From a checkpoint of a small audio captioner: trained on songs of 200 made-up bird species, synthesised, often over outdoor noise.
Rows from block 5 of the audio encoder of a small audio captioner, named by matrix and row number. Rows with one number within an expert belong to one neuron, the router's apart. Each number is 128 + 32 x the weight over its row's rms, rounded and kept within 0 to 255. All counts start at 0. Numbers have three digits each.
Before each expert's rows are labels from the 100 clips, of 14976, where the router gives the expert most weight on average: "responds to" is what is common among them. Only what is clearly more common there than usual is listed. The data: songs of 200 made-up bird species, synthesised, often over outdoor noise.
# router: router (encoder.blocks.5.mlp.router.weight, 8x384, trained with AdamW), inputs 0-95
# up: expert up (encoder.blocks.5.mlp.up, 8x192x384), inputs 0-95
# down: expert down (encoder.blocks.5.mlp.down, 8x384x192, transposed), outputs 0-95

# expert 2
responds to: reverberation; text has "room"; text has "reverberant"; steady whistle
router.2:141128139146079185137082129096071087153086080088114112150135121081048124105105210120126178155111137164132123138095150141143115145085129142128131125135180113145115138127128171113153139152153108061066124123149136137053064051188073119164107101133099113153185147194095144105124109150106064094
up.0:093150115128159131097190093095102150125118151146111118110176159136119082145180145173139161136174086169134074159175188148137081132124141141083118067140175151077181079092162134184164185134090117116081158128117136120135099149110139098109147125090128124078131133153095158090132123157122133203
down.0:104143148157130123115114179175100086167114139130182163150105162161133215094102130098110097130126130059167190181135107111157131101130099104130121142160121136121114172108140148116102125123122117117174114174101081161116127131157132157134164111102084196122083139120148212182148074132104107108
up.1:155139091125106183143094161106126163135145144102176134129152086187104144156143123134152146062070106162119142201143130106180127131150124139147163104156138111111132148141115126153148157083072131138150122181179100140048146104070160115204129127049121154158133145127065143127102134138119101102
down.1:136122155202153079157193131145095126100134131109111142133134107161130109096148134171116069159087155166105111147099131146118100079077186173154080156113139165106130077163129142106113124137092055068128122119178121095150077103182135173113135121172093182133175169156100098140091163123109132074
up.2:141088165137145166159099111109057135169079152095165153149118164119154091148162088145163138098126097185158144070134171160139135100194114119112087123110099220073172079153154089111111126128109112177128152135178092154174103093124080089120100095081143121113163078103085149174115138113175127141
down.2:107147146153139137095106141144181158084102092148090163080108143132125122128147092131114086111131136094177123132116087116185131125121175100193081121132148151122149109122169128144205086110147168101187160124169118083106097166123154150171131173149164119141131062146138113097107056164072139120

# expert 1
responds to: first syllable: click
router.1:132111077150170127136086081096094153201167157158084130165137087148144138151133135129083167157084088099116102188234215153114157126133147138127125109136165174111157114074116112137082161136101082109094222147131089110071120151141154170088122141162103106136137099105165150136107155109069147109
up.0:134156137085128139174107189164133060172117073160121113167205139127148119121108099138114146118181091130136188113123068188109117160204087126087102098048107145091122093143092131135149127131139116164114184150140120139164124148113114120078095125090165113151159073162159133126182131111134090126
down.0:128141130109177091099094060110142128116071077118132178096108192140103148211155089110100106118166151071138152097123135178172060166092094155110108142101153188181088070132165069123152129085139135113158179107132146095107132198105141035193136108092197138130074105106124112103128096127165117156
up.1:148113131197156081132164101127034132114134111111170125154149125141148144179143117098139126104148106119144146126094103147191105148123160095083178118049179164109118150123133145090124117112097112154140107178074090137088077137165147149081113104139119117111130089143166143115126105106139169146
down.1:175116128169129117153135084079108155142123135132104105113115152185143139156167133133154146118122179133114137178147169152151155133092123143166118156130194143106090107122118109106113100103166149093135195098171203111120130067128125105117139152053169165174087171143109151129127163097151101096
up.2:166122131067090137077084141125156135110114172161115143161128111154085149082126168112131055145118063171146109112189133220181151134137149129137136146107131181203095182151133177205085152168149164153133081103101139124142134135179137141095116106059066189106075152126137118071138125098191129113
down.2:141127163147151086182153112101107146130122075113112136142120073187107094114134128166135091090177110137137184187199130150161150130106125126139048123137116142067128134118097133133098122143143155182106121150135164160131147083074180141174024081106130169080146118102135153100113160117099159115

# expert 7
responds to: muffled (low-pass); wind; text has "noise"
router.7:136103063104138094135144167109144135104121148091128112164152161138184079090073122142132040081149128170082166074154129112114165089132136118225115125132068098096096095131120111124092093086079123186155174120132192109177124135092155181073075083126136175109093187168188116107112119074126151099
up.0:131135157151117102084138183140096107090119100173129148089124104151172167094134118131081138100139126146070166176091127141148117104167136092118144116172169142095115094144132145104172168098103131100161110057108102131071099129196178072151135085137052103124173032108112130131151157117113102131
down.0:120118131127170109103143132134094114080128132130154157120132139122108104128137097128099156079140152133135122145097133111146111104157111165107088042149144093137097113110110131190085146127148150150102159153141126083135114118137165072135096094138129075124063117102092075149114140151144161173
up.1:160129111147117122074117080090136132177137128161113112126119139094166125129126175123097093151099140054128135114091118118141118152196098176078087087138136133149167160173105110088087153125087078117131105162133106132081105133193145191082109138131115112137131105132180157141122140066063134114
down.1:113112120155119089076151185120152184138115125132057151107139097107157116166109057139185143071133142186110176109141146119180113083089179158095097116160109140142145088110082160107160119119090180087101053069153086157195150120128121142120134090086134145080135137100084106159142097155124067123
up.2:110113137134098101217145148161173185146194170134099092107183136177139203157125156057154067107152117115154167158176108134132144169103106165120113127121141074151159101164120150110169112066068139160110140055075121104114134111141128143137136155127101151150102103160200129115079094085158137103
down.2:119142124136164171103129131182180130088108118143122124098124146131117132145085132131105137128122112032089078098138105133104151163112129127132135148140165119117157088055111112142181029084144150150147142135123151109109120088099110206204176134134223108126198113087149038068131147145149107214

# expert 4
responds to: reverberation; text has "room"; text has "reverberant"; low song
router.4:107145148122127159110148195135174139120096096131100131093175098128098098060199133128144206180121164114156100104120163117132067190108105102059106128082101171197121197112138117184157165165154107103122170155095074125193178145066105076146139122138119116139141135139098166148114122136143114148
up.0:126106115124186062143191111088115157137164162157163121103188078099133083113105126168112119112181172146119106193124158117149079085106159138128109128123141171165181080141132114183110060111179148090103129166101138129125160199114181130159139058164181150082101128146120092148129141140160171100
down.0:141183110124122166093106125149079067152117099121167145085142143144151132125116144110149112118167107082117202110159111133082111163143186114164093094167190111096133131178046137160113091106123154122128119135101141135165163127164088112119157135130098137136094102120138163207094146127100109142
up.1:192049175154136173123133175112093146131107131102134146128138145121087056120091160119129161111113147089192181113182111141200160074129111104149176156137130218115156140170181115128125154099067153132131159141088140096153128157133119097127149146149062145158103089184147107166124150091111161153
down.1:099143150118160167122096124128152133127157116104136142128108084178110160090185130107094111108130141151111079138086154139066122107087130181134142060092150128104090113070151113098181113151121127093165141117158093072184094133151138178094130230091133074113099164046097158095131184075102105067
up.2:082110130143096111146175127142116122092121090136184131138110240136166085194162080167153153181157095180119148124079109106155152090109177136134151106092113183109126159123151129113142133140092152160117104126095145186161140151152139153173150126126159150136187159102074164161083158099100128184
down.2:158097185113082098062097133050125169074094138074138187108125118195175099120161135087099134113191101112130100114119120141124113118125218145135100141145184133147172126144138089131126097153151206146128091173147113128083124168187134128171163143123148132122119143082066143149163103149122119117

# expert 0
responds to: reverberation; text has "room"; text has "reverberant"; pitch: middle
router.0:090181154065125109123111148078114145130156121102195126119112153105114109169129111091163107125174059147151120107102119111124091131123147080122126127150165128082154105183158097116099100151143153132115091112133157160148130115124164111117128095107139104123079083092106089164081121154107115203
up.0:156125089072106119094135111076145156128136111124067104124141143173171134085130177082085140120106114116184140073103133093165154098125163123133198048116083133149116175091081077115069169133148105137088124138165080121203133120102136106145066084117161120140071135114180130088127162120168133115
down.0:163113091194117135076223143146162133104111098111187110109162157113132118076117144115118155095088160197116104098215096143106165149105139100093183132113096092099163116165198165108153084115122090114119102126155115083131154171187116127111139098169110178140116139196134153127148139131165129106
up.1:178082093089149120130073120172178128129111096135108131150142095130125176178179145146135111147107122139146133118122129151108105136151120158126149132211112086102135129126140149112065101125180069114130106170147141137176173115159170152123145047154107148140152081083113092144113136081134100069
down.1:142182111157138156084178103135155098073178154150088100151162155171149060100149160110075129175176071169124178143078147182107164148115089124138140121145115145114174155138069027128116134103135172171124192120077130129076107146153158169082090120143117156065166118102084146082155147111163143123
up.2:085149182112048092057092212104103125094139137160104129173101109155170063157131094130150118164160108174136119132102122132087149081159125124102153151154084087129159168103152158117159174108173130149104091142037143207132113090095131163138118108127093162131184138124140129126143162079141096180
down.2:144089123129115098102103091117119110083134094089123145120103089113101118099099079127139068147171159164145193104149129139137095153166132103107091151124170127123140152158120147140150126138172132111144183074148157109135108092133112140174189088072140147105108077145107090107123071125193101107

# expert 6
responds to: low song; warble; first syllable: warble; first syllable: steady whistle
router.6:121148096104131133153161140109122100110147124138125137138144102093093193131100097101142137075117123084105182160136081110144145120145134133120138151135092169131115159131072167144091158093086122143147081137140082142131140146148126073105170161146112155078171145069101039119167112095158161124
up.0:124127173131123139136132097080123137101134132152150141159096149195119168093102150082115180039123123079136129093092127163185091103099190090094144153127122170131155095148186102161114181117123133064098134159162115140119106214155104123089087124081113085114162158103140111164103168107126091033
down.0:104115088144150107088137158139136148151107121108156130110065084099156210118148151121157108049051135167193180154146071103126179065160063142161101135126098084092138121104128179115085106109177164131114134141133109128119129084111050109087156128111102110084095115113102159124134184132144132132
up.1:142184085175145100157123160183154181091121109146155114179199154160087159119172145165213098179068114121156167130147125175123124134143123151151163130152110088144114092130068093099169154114082101090125138099138136152115150124082150142098108172123162092131145140217105137128128150122153121097
down.1:150177127130131108088085092097147234149192140194162067078145100156138113132085126137117165119176149176133175132069121121149138198069130076141105225098154134089156140191119168103142113142145135133114067159119157133120105113132140097170136144151086084112085179132130133088106123186126108127
up.2:123143123145154211153131159076094134115090129120133113124173150153152161111112161131174167092121159165182141164138142109165117149125160127154162144151106102157130072153092131156090129149127134093137138146145143128130109215112158140098147145178072119129142177097130063097159166120105153076
down.2:140136120151109146112073083153183166110116088128126181123149135097087195152104094053168152110130112100090098088110105190107066137149143112094125090159127128081087119132119183096121140133141081145141148141160100218108090116200168121151161151126169138159056130061085117206069117111132128175

# expert 5
responds to: white noise; pink noise; first syllable: click
router.5:111086163184133087099140083191140125174155181153167190096122168157157145166120092166082123127141134125128093156109106140102139116135111148125117114149118102105118144124110067101120114161166162159155091099075098094093162152114113093107142143086113070149106094104122178140143118175143157124
up.0:106143137086115069152157177157120091132123177121117177093163179097110093209144151164080117166134195061114171141083131125111156107127138181106104103165107120133102169153156067081124110103136076153179110139049112083130170120126130105133143178146100140095135119131109148161066107136081117124
down.0:120134109141102147164156108085160107106165132147106156162119095107131162094121171074215102113129114146086129108204140035131129114098126103098088128173189153071155147125139181156127097118184144154106176119087145124148129152088169120132136100151125123153096126090177150173119142130074190195
up.1:167131090133101128125122160147135185054135145131131114138144167109149101108091147187106178166119175093118039118097093145104135157206106143160144142144158141084128092123137122086071080103138146161195130128198142119118122137126110132073122110109141146161079135157125106136147123097138132131
down.1:118143052127129097170098116116159030158191066145113123131091110102092130128139127132108103110092101155171125123180130152145138160146088088131125106096103151161174099097156121084070097132084085072169194155138099125205110175127194089096136147178139140156155087133168088082155130059148140114
up.2:170150097163057103134125126142086140130104109152130155071075163115161106114096150183123044109088155098160209124120115167065097034157090141137126060139120099107132156125090087145164129102112127157073151102161181109146114174150189168138125193073103116157097120122151138086164187104048125146
down.2:111096150136143133101168104115128125107088144095105138141179098138136096184208141175131127110155074095130168129132096157114137167081088131092107154116139162135133123173129147155113092107107103081204123144145158071072150181150125168124129157183171153146098140074121126157125072122095077110

# expert 3
responds to: low song
router.3:203123212160113135127123056191123097063081103167096118090062104154147135143158102128146122135125163096174120108119094172152097121142125172103145136131136066182168078157130146128210107098150152116135127137163156151150082108162128180214160175103199175132114104134112130116154153151163103146
up.0:154094091160119199133105122163150145093143107088131102102170081102158134102185166104129081122092082120117181128178108145107083153151131119142158117090121128163111096169120077131184107135103146093171078117152153157089107094119132128171097177147142097150133123152158152090125147158120086096
down.0:136126077049151078100143128151154141081185095102089151114154139166149152140072144149129163126123136100138104178153153107191183165170164158080096108133156130084129111121135138144075154131134101128103157130137084104105161198152152181143136093168110154108097093096060122089102106097163146069
up.1:170159168175099148111162135106138151090120154195170155155098121129157153106124120179110121078159166159114139152082097114100137139153152081096092062164147097076156146101161113119137116111167104095121117164190160080163110170184156137072126142113180157107160151152118114110159105137061130097
down.1:154131132092071124132142094078175126163158163120121143163096104136046140117093138112067134101154093146163182160168169115103157112146104116130094134133104078109124152154134124146130062135101136090136141160124226162065181120080197118153195124140103204097108121132137092136157113139091148186
up.2:221169158098104142134085101088121124144108109171098095142099137150080074121108190144153100132098142123134108068115111142078152135198084215141165108128114179083137092064196137108115183118129121092088152133123189135088126137122126125091159222088132092138103138063167099134099129038168089146
down.2:128089090082100086175125159115088155121085134124119130091150141135152158109075078129155127119101144123118135114131144111118082107149141088144158111111133151155173142169102114164186145100156117130162171112175100114162179212108143110155126132132114169119160138169173129184147157142134136097